config = dict(
    encoder_arch='pvt',
    model='image captioner',
    dataset='rendered scenes of toy objects such as cars, trees, mugs and chairs',
    train_examples=195000,
    image_size=48,
    crop_scale_min=0.8,
    horizontal_flip=False,
    translate=0.06,
    rotation_deg=5,
    tokenizer='word',
    vocab_size=62,
    encoder_norm='layernorm',
    encoder_norm_position='pre',
    encoder_activation='gelu',
    encoder_mlp_ratio=2,
    encoder_head_dim=32,
    encoder_fused_qkv=False,
    encoder_qk_norm=True,
    encoder_parallel_block=False,
    encoder_dropout=0.05,
    encoder_inner_norm=False,
    encoder_patch_size=[2, 2],
    encoder_depths=[2, 2, 2, 2],
    encoder_widths=[80, 160, 320, 640],
    fusion='cross_attention',
    decoder_width=192,
    decoder_layers=8,
    decoder_norm='rmsnorm',
    decoder_norm_position='post',
    decoder_activation='gelu',
    decoder_mlp_ratio=6,
    decoder_head_dim=32,
    decoder_fused_qkv=False,
    decoder_bias='all',
    decoder_qk_norm=True,
    decoder_parallel_block=False,
    decoder_inner_norm=False,
    decoder_positions='learned',
    decoder_cross_attention_every=2,
    decoder_tie_embeddings=False,
    init='xavier_uniform',
    residual_init='none',
    optimizer='soap',
    beta2=0.95,
    lr=0.0012,
    beta1=0.95,
    shampoo_beta=0.95,
    eps=1e-08,
    precondition_frequency=20,
    max_precond_dim=1024,
    one_sided=False,
    adamw_lr_other_params=0.0019,
    steps=3400,
    batch_size=64,
    epochs=1.1,
    lr_schedule='wsd',
    decay_fraction=0.3,
    final_lr_fraction=0.01,
    warmup_steps=680,
    weight_decay=0.3,
    adamw_weight_decay_other_params=0.05,
)
Rows from block 4 of the text decoder of a small image captioner, named by matrix and row number. Rows with one number belong to one neuron. Each number is 50 + 10 x the weight over its row's rms, rounded and kept within 0 to 99. All counts start at 0.
After each neuron's rows are labels from the 100 texts, of 14976, where the neuron reaches its highest value: "tokens" is the input token at the peak. Only what is clearly more common there than usual is listed. The data: rendered scenes of toy objects such as cars, trees, mugs and chairs.
# fc1: MLP up (decoder.blocks.4.mlp.fc1.weight, 1152x192), inputs 48-71
# fc2: MLP down (decoder.blocks.4.mlp.fc2.weight, 192x1152, transposed), outputs 48-71

fc1.587:36 48 53 43 50 60 54 48 57 59 29 38 63 47 69 60 49 71 39 58 70 44 42 40
fc2.587:44 42 32 55 44 54 65 55 66 48 57 43 41 61 63 67 56 48 36 50 61 58 52 46
tokens: "blotchy"; "checkered"; "dotted"; "striped"

fc1.297:40 61 49 38 55 25 33 41 63 40 45 56 52 32 68 35 57 64 40 55 32 42 51 51
fc2.297:45 56 66 37 66 48 70 53 42 59 52 59 56 44 48 73 65 50 53 32 41 55 32 60
tokens: "pink"; "purple"

fc1.343:67 27 32 57 52 59 27 43 52 55 40 35 56 49 36 35 48 47 37 45 69 50 61 44
fc2.343:49 53 49 42 32 63 29 52 50 39 52 48 50 33 38 43 49 73 35 53 44 47 50 63
tokens: "<end>"; "duck"; "dumbbell"

fc1.342:55 49 47 65 41 36 62 64 63 54 46 28 38 40 42 68 54 60 69 51 52 62 48 31
fc2.342:44 56 51 61 31 47 49 47 53 57 46 54 49 60 50 53 48 61 59 51 62 46 49 36
tokens: "blotchy"; "striped"; "checkered"; "dotted"

fc1.358:29 40 49 56 47 74 54 50 48 61 52 61 35 41 52 47 66 69 42 54 54 47 43 48
fc2.358:44 63 49 64 50 37 70 62 42 64 52 48 46 51 45 48 57 61 70 46 61 45 51 50
tokens: "ice"

fc1.678:46 33 46 27 60 43 59 45 60 43 48 64 48 44 45 39 40 67 50 67 52 53 42 62
fc2.678:41 39 50 72 56 49 70 39 49 41 46 49 37 52 43 68 66 49 58 46 32 42 32 53
tokens: "pink"; "white"

fc1.616:48 65 39 50 37 55 33 37 62 39 42 41 41 58 41 55 47 50 71 36 39 38 35 37
fc2.616:46 62 52 61 59 48 46 52 34 51 51 38 64 54 54 50 48 56 49 55 49 42 59 46
tokens: "blue"; "teal"

fc1.166:43 57 55 30 63 46 65 66 60 49 60 59 55 56 51 42 56 58 36 46 60 62 37 51
fc2.166:58 51 44 40 59 43 52 62 58 57 61 60 44 42 36 54 50 46 50 37 58 49 49 49
tokens: "the"

fc1.490:48 33 44 45 51 56 48 61 62 47 45 42 47 60 52 47 45 45 61 54 44 43 40 42
fc2.490:39 51 40 54 47 76 47 59 41 61 48 62 48 50 54 50 33 61 53 53 48 45 67 39
tokens: "glossy"; "matte"

fc1.545:40 37 58 44 55 41 57 44 68 42 61 69 44 36 42 47 66 38 48 52 50 48 50 55
fc2.545:44 41 51 33 62 42 60 36 59 54 51 54 37 32 37 57 51 42 44 42 35 44 44 46
tokens: "pink"

fc1.495:41 71 50 59 64 52 47 42 57 34 28 56 48 38 45 38 31 81 49 49 49 55 55 52
fc2.495:34 50 43 48 52 50 50 44 47 41 40 44 58 41 47 65 50 46 50 55 50 51 33 51
tokens: "<end>"; "snowman"; "house"

fc1.730:49 48 47 49 62 58 36 60 57 47 51 43 82 46 31 68 47 46 31 50 40 37 60 57
fc2.730:59 64 43 29 50 48 45 54 51 50 47 48 58 48 65 54 53 46 44 51 50 52 54 43
tokens: "<end>"

fc1.406:46 52 53 52 46 49 51 50 47 49 53 47 69 69 61 52 37 53 63 55 51 53 60 47
fc2.406:45 55 38 51 37 50 43 61 52 57 44 56 47 62 65 40 48 44 59 49 53 51 68 44
tokens: "left"; "and"

fc1.296:32 62 59 52 34 39 49 44 47 32 44 67 58 51 69 55 30 75 50 49 51 53 32 56
fc2.296:34 62 57 44 60 49 64 52 45 34 46 56 48 60 50 51 53 42 62 63 41 38 38 43
tokens: "left"; "airplane"; "hammer"; "boat"

fc1.282:41 39 52 46 46 38 47 54 65 29 46 48 37 46 48 56 52 59 45 58 39 55 50 55
fc2.282:35 34 56 40 48 39 63 36 43 34 59 56 45 49 51 58 66 59 55 47 40 47 46 44
tokens: "pink"; "purple"

fc1.11:48 40 41 41 51 52 62 50 38 45 46 55 53 62 62 52 43 64 37 39 52 56 45 55
fc2.11:55 54 59 51 51 38 40 47 55 63 53 62 42 49 42 45 45 31 49 46 50 60 52 42
tokens: "the"

fc1.81:40 35 38 70 53 58 44 53 40 61 52 42 61 50 46 53 52 45 48 48 55 46 53 67
fc2.81:46 39 53 38 53 62 52 56 49 55 49 46 48 55 57 44 50 62 57 51 42 42 71 55
tokens: "glossy"

fc1.641:35 70 49 52 52 57 56 68 49 62 49 55 60 39 58 47 58 74 58 43 55 60 56 47
fc2.641:43 47 36 45 43 54 59 57 62 44 55 49 56 64 51 49 51 46 52 43 45 31 54 61
tokens: "and"

fc1.365:44 39 48 53 62 32 65 30 27 44 36 58 57 52 53 33 68 64 46 61 63 41 49 54
fc2.365:30 59 46 37 63 47 57 57 67 45 43 58 46 57 47 62 38 39 31 49 63 45 47 49
tokens: "ice"

fc1.493:58 64 48 46 50 51 50 51 51 28 59 61 40 62 69 53 61 51 57 47 64 44 38 67
fc2.493:47 56 52 63 60 34 75 58 43 32 60 44 37 67 48 40 47 54 68 64 49 45 45 61
tokens: "a"

fc1.232:46 51 49 38 31 46 66 53 63 42 56 44 73 46 53 58 27 57 53 59 47 59 62 55
fc2.232:48 59 47 63 35 42 46 44 55 60 30 66 36 46 58 37 55 42 50 47 43 46 54 33
tokens: "left"

fc1.183:45 56 56 49 45 47 39 47 68 58 44 65 30 53 54 43 53 53 57 33 47 63 46 49
fc2.183:48 52 63 36 48 33 55 52 59 65 66 46 45 30 47 56 59 40 62 50 57 47 48 39
tokens: "the"

fc1.698:50 55 51 54 67 39 55 67 46 58 44 68 59 44 67 31 50 73 54 43 55 50 21 45
fc2.698:41 60 21 48 49 64 52 45 69 39 42 61 52 61 47 51 50 41 59 50 56 42 50 55
tokens: "and"; "of"

fc1.269:48 35 59 48 55 38 45 54 59 41 41 31 41 48 54 52 61 57 28 64 45 40 43 60
fc2.269:34 58 61 40 61 55 77 15 65 44 41 46 60 44 33 59 58 51 48 32 57 59 47 50
tokens: "pink"; "white"

fc1.86:45 53 53 49 68 50 66 45 62 41 45 50 44 26 43 66 71 44 55 40 51 49 53 39
fc2.86:42 50 45 31 52 46 60 55 41 54 40 60 47 54 43 61 65 48 50 47 53 44 51 57
tokens: "pink"

fc1.446:42 50 60 54 67 46 55 62 40 46 40 61 57 48 48 34 60 83 36 49 67 55 48 49
fc2.446:45 66 42 55 41 45 64 54 54 54 46 52 56 56 53 47 61 60 55 37 62 37 43 57
tokens: "and"; ","

fc1.688:65 57 48 49 46 61 19 54 61 36 60 32 66 48 28 47 50 56 56 52 52 35 61 45
fc2.688:53 48 59 28 63 43 50 50 60 44 44 55 54 60 53 56 54 41 41 60 52 35 57 68
tokens: "<end>"; "dumbbell"; "bottle"

fc1.474:64 67 42 39 58 39 47 54 49 27 55 61 48 60 64 51 61 56 59 43 65 56 33 57
fc2.474:45 49 64 59 58 39 63 57 42 31 60 41 37 68 54 50 43 56 69 61 50 50 52 64
tokens: "a"

fc1.681:45 40 47 40 37 64 51 53 54 50 58 31 54 46 43 63 61 42 50 53 61 44 80 38
fc2.681:50 38 63 68 48 41 64 62 51 62 47 44 49 64 43 66 44 59 33 52 66 45 52 37
tokens: "blotchy"; "striped"; "checkered"; "dotted"

fc1.480:53 47 72 40 32 65 57 68 59 43 58 62 67 57 48 56 42 61 31 33 57 53 34 51
fc2.480:34 46 49 32 54 44 61 52 53 57 64 68 53 28 46 68 50 42 52 51 49 57 49 42
tokens: "the"

fc1.690:34 36 45 59 59 54 71 65 64 44 48 24 43 41 58 52 70 37 46 37 55 56 61 53
fc2.690:45 51 47 43 50 48 42 59 36 59 43 68 38 35 33 51 66 57 56 55 57 43 52 46
tokens: "ice"

fc1.694:46 47 53 36 52 50 34 61 42 51 63 47 66 43 30 62 82 55 54 45 52 26 54 72
fc2.694:49 63 52 42 72 54 44 57 49 65 49 38 50 47 57 40 57 58 53 64 60 48 55 45
tokens: "ice"

fc1.328:38 55 58 48 56 53 59 52 35 57 48 64 45 48 59 36 37 63 30 46 53 44 48 63
fc2.328:42 66 40 44 74 25 49 60 42 51 64 47 39 50 56 52 62 66 50 58 56 48 61 50
tokens: "ice"

fc1.759:49 53 58 47 50 66 58 48 40 27 70 46 40 65 60 56 59 54 59 65 47 53 48 54
fc2.759:46 47 47 64 50 50 60 49 39 35 58 50 39 72 63 39 43 59 59 54 40 35 40 54
tokens: "a"

fc1.54:34 52 40 64 47 54 39 51 52 40 39 54 54 61 62 49 58 60 34 38 43 49 55 54
fc2.54:50 66 63 48 44 53 51 42 39 48 21 44 51 46 46 39 57 52 43 31 53 42 53 50
tokens: "and"

fc1.22:49 52 52 51 60 56 63 41 45 65 64 45 63 43 35 62 42 66 42 43 50 48 50 37
fc2.22:43 56 48 41 33 37 30 51 49 56 45 34 51 32 55 41 50 52 48 45 57 43 65 39
tokens: "left"; "an"

fc1.101:73 52 63 40 43 68 31 55 44 52 57 50 42 63 23 52 62 48 50 45 30 46 30 34
fc2.101:57 51 68 50 41 44 34 54 44 65 60 54 71 52 50 34 36 44 64 50 49 39 59 52
tokens: "teal"; "blue"; "green"

fc1.382:36 68 48 42 44 29 25 44 51 60 36 54 52 38 54 57 70 65 49 61 43 61 32 54
fc2.382:65 55 60 48 57 40 50 44 44 55 57 54 58 48 62 49 62 53 56 38 33 58 43 48
tokens: "blue"; "grey"; "teal"

fc1.394:47 49 60 39 38 39 32 61 61 51 62 57 48 56 40 61 56 57 62 47 63 43 47 50
fc2.394:47 50 55 47 49 36 41 60 39 56 52 44 49 40 55 43 44 55 62 64 41 44 45 39
tokens: "blue"; "teal"